python train.py --arch="vgg" --train_examples=48750 --horizontal_flip=true --norm="batchnorm" --depths=[3, 3, 3, 3] --stem="single" --adaptive_grad_clip=0.1 --max_steps=8900 --epochs=46.7 --final_lr_fraction=0
Rows from block 4 of a small image classifier, named by matrix and row number. Each number is 128 + 32 x the weight over its row's rms, rounded and kept within 0 to 255. All counts start at 0. Numbers have three digits each. After the name is the row's rms in percent of the matrix's.
Before each channel's rows are labels from the 100 images, of 14848, where the channel reaches its highest value: "responds to" is what is common among them; "lies over" is the class under the peak. Only what is clearly more common there than usual is listed. The data: rosettes with rotational symmetry. In brackets: how many of the 100, against the usual share in percent.
# conv: 3x3 conv (model.blocks.4.conv.weight, 128x128x3x3, each kernel summed), inputs 64-127

responds to: vivid (45 vs 14.7)
lies over: rosette (84 vs 42.1)
conv.73 092:122188079106197135166069138147113044090155142116132143101122124099129139079152152130136076151084097107160088157084117170055130149134158159140097123145106133083146105171124090147110159114156177

responds to: vivid (62 vs 14.7)
lies over: rosette (91 vs 42.1)
conv.63 120:158142148132099126144177155153119217143157147110148097145102130155113144165124125112058127172108119149131139081119095143163124141165150112175115140117110179103058102121156156117182153134178176

responds to: ten-fold (39 vs 12.2)
lies over: rosette (94 vs 42.1)
conv.93 093:125075144079139086147080160153067032076125130115137184095118146142133123088159128115154100171117132124165088173107137105120134100156101136120123125099121107093139126142123131128052125167087153

responds to: nine-fold (31 vs 12.6)
lies over: rosette (84 vs 42.1)
conv.51 097:157127178107158070105150082150041072168153147111144167084125143136088103159125132089158159107126176136167077155126167088130119137149071160100147120141122132075165149136129140163083137178120104

responds to: mirrored (77 vs 50.2); vivid (61 vs 14.7)
lies over: rosette (96 vs 42.1)
conv.18 123:135142116139102118119121124043156182122141165183117089159137110084138130139094094174111128064142079161093182045103148148128077144106124082127130099134127125151120149059082090138155142089130091

responds to: cool (35 vs 14.5); ten-fold (29 vs 12.2)
lies over: rosette (96 vs 42.1)
conv.112 078:167178090136162114148123080172091128128128113089074138082133145115151120119147140141045094145115165114148095161121086150159170140183103141096170126165144084107045099108166142113109105198089173

responds to: eight-fold (31 vs 12.5)
lies over: rosette (96 vs 42.1)
conv.42 093:159115127134070156165117166191128088134050081091112108109135150128148138158149153139174095182136153065093080148130071087091152031139095086107145145104092114124100126120155118116099068141111178

responds to: dark (33 vs 14.3)
lies over: rosette (79 vs 42.1)
conv.23 096:128130166163136192105166131159118124174142144101166111133113106110127158125156133121127169170179106174127133120120081130124109134107084127177096137126096146075103157113102123118205168172168162

responds to: nine-fold (30 vs 12.6); ten-fold (29 vs 12.2)
lies over: rosette (99 vs 42.1)
conv.72 086:197097167114093131102106125197126136152158143113150071151071110156139136127129136131084127172128159132095098136103042115154118082111137105119134158141144163056087173092125109178197153139159168

responds to: nine-fold (33 vs 12.6); vivid (33 vs 14.7); ten-fold (30 vs 12.2)
lies over: rosette (96 vs 42.1)
conv.71 066:128127086138172121147107130138093092113102165123152114057115121114164142137116103128152140118110136142155060122090094078111085103081109141155095170122078175090160146063085070134116121153157178

responds to: ten-fold (40 vs 12.2); nine-fold (36 vs 12.6); vivid (34 vs 14.7)
lies over: rosette (95 vs 42.1)
conv.85 099:179080109114089096101099111138128058138124158121121159078126147125144124136145142150134114108127169126173082201125129118092149107132107157137143104164137147127084093168121125163016071123114064

responds to: eight-fold (34 vs 12.5)
lies over: rosette (99 vs 42.1)
conv.30 075:097110089131147127128152156122124107152129148068095159127074152120117105057090091100203147120131194179131133171131120126078133118145111121148103144086132105145158143131100122103105097200133192

responds to: ten-fold (46 vs 12.2)
lies over: rosette (94 vs 42.1)
conv.15 094:109126122096080142114110125142168133102175141134112102127132113088153122129145111128117045075067127143117095159066060164085109143095108141136120100138120137096045130090069060111122157114138143

responds to: cool (39 vs 14.5)
lies over: rosette (98 vs 42.1)
conv.33 069:154123125146200100113111113174079114128136120089106084158060113090129123064120124129038098129114166135073141138098142128175127145124087093128097093121118102117133119110110151106163137158088191

responds to: pinwheel (76 vs 49.8); nine-fold (44 vs 12.6)
lies over: rosette (84 vs 42.1)
conv.103 093:167122144109113131080174100164150163131190138127087106108129112128101115115112137135096155126078166121100133160105084161138115140119140114156166141155130146075063159067110120190196153188131166

responds to: off centre (68 vs 30.3); three-fold (59 vs 12.1)
lies over: backdrop (98 vs 57.9)
conv.115 142:130100146089125093106113063140057085132080081097108153096092121086099087108126074117146110093168161128100073175064082109125078112123140133101117125106111109064115152151112082139119076180117137

responds to: vivid (37 vs 14.7)
lies over: rosette (97 vs 42.1)
conv.41 091:061147130128102060141130112114112160110099118126055136126164118128107080180075101142153105093152127136081161133127137149103127149121087101087109086129150117145127084100082111108101099108122145

responds to: warm (34 vs 13.9)
lies over: rosette (95 vs 42.1)
conv.65 090:125135108100127143135135136155122093079128146066082122068127109133096121136125156088148102155097153090113125141121104138096153118149110151155098124134091131094097072107137152140122156186075170

responds to: ten-fold (30 vs 12.2)
lies over: rosette (92 vs 42.1)
conv.106 094:126133063140128153164121101155168095123102094130127159118161126173138132140127131170153159137090158140130071145119153111089171103133143100113135154137148127092134105172128156174067040138120042

responds to: warm (46 vs 13.9)
lies over: rosette (92 vs 42.1)
conv.31 088:089159072143129111147153132139128114163115104121095147118111113142155129145175142116176161103101140110124159142140168067102109117064111143061122120119118140133174096135107144126088129071156130

responds to: mirrored (80 vs 50.2); vivid (47 vs 14.7)
lies over: rosette (99 vs 42.1)
conv.124 094:115090086112086087123134133143145172132139153094111131155133130152106088111099108098105102113104165127135227150183120099082153080163157150137113166131112128166150101114118181081206181116138146

responds to: pinwheel (77 vs 49.8); vivid (37 vs 14.7)
lies over: rosette (96 vs 42.1)
conv.16 081:135123188146126155138087150180153124071077099149160076187151117127169131131153143138134114168161149113093088183120104097160164067113137158169111174100105156124088130069097098087167143086142186

responds to: cool (33 vs 14.5)
lies over: rosette (98 vs 42.1)
conv.98 084:150120128109090051132136146200107137103131141115112112146131132131124113148109096155150070165125154159076101156102089169092143161137125111140136136146154100080099132106115108150135117158097166

responds to: eight-fold (31 vs 12.5)
lies over: rosette (75 vs 42.1)
conv.99 085:119136157078114096112100121150054079130159125097081156108102175076088108137141124143197049154146140093166102160119120134131140124154113143092151066145110111097104121187167081137100143178125152

responds to: pinwheel (80 vs 49.8); warm (36 vs 13.9); ten-fold (33 vs 12.2)
lies over: rosette (100 vs 42.1)
conv.20 101:141103137093051146131124141190172203121151160123117041144123129104137147153159145129074037146101143111122139130106070133143121081155146143175122136121121175115067145076135108098196170102165166

responds to: ten-fold (31 vs 12.2)
lies over: rosette (95 vs 42.1)
conv.26 081:122127110139135148127175132157118202131140126113104074107096107053111115115128109121107113101116177152062152140115076139155097130144137119176099129118087147133097113054120088104151157209107164

responds to: warm (56 vs 13.9)
lies over: rosette (89 vs 42.1)
conv.22 122:082119077135149143176100161129146067106115146107109159051139106178166132125151119120196162124150125125131114152123151093010134139095137126130097184122110128110149079125096141101066130116102105

responds to: ten-fold (37 vs 12.2); nine-fold (32 vs 12.6)
lies over: rosette (94 vs 42.1)
conv.68 097:116112137138178181126154112047125130142167137122128114081115140092106134110107093096105116078139121130156133045113113104135064147159138087140128120104121135102089160145177106132105122232095075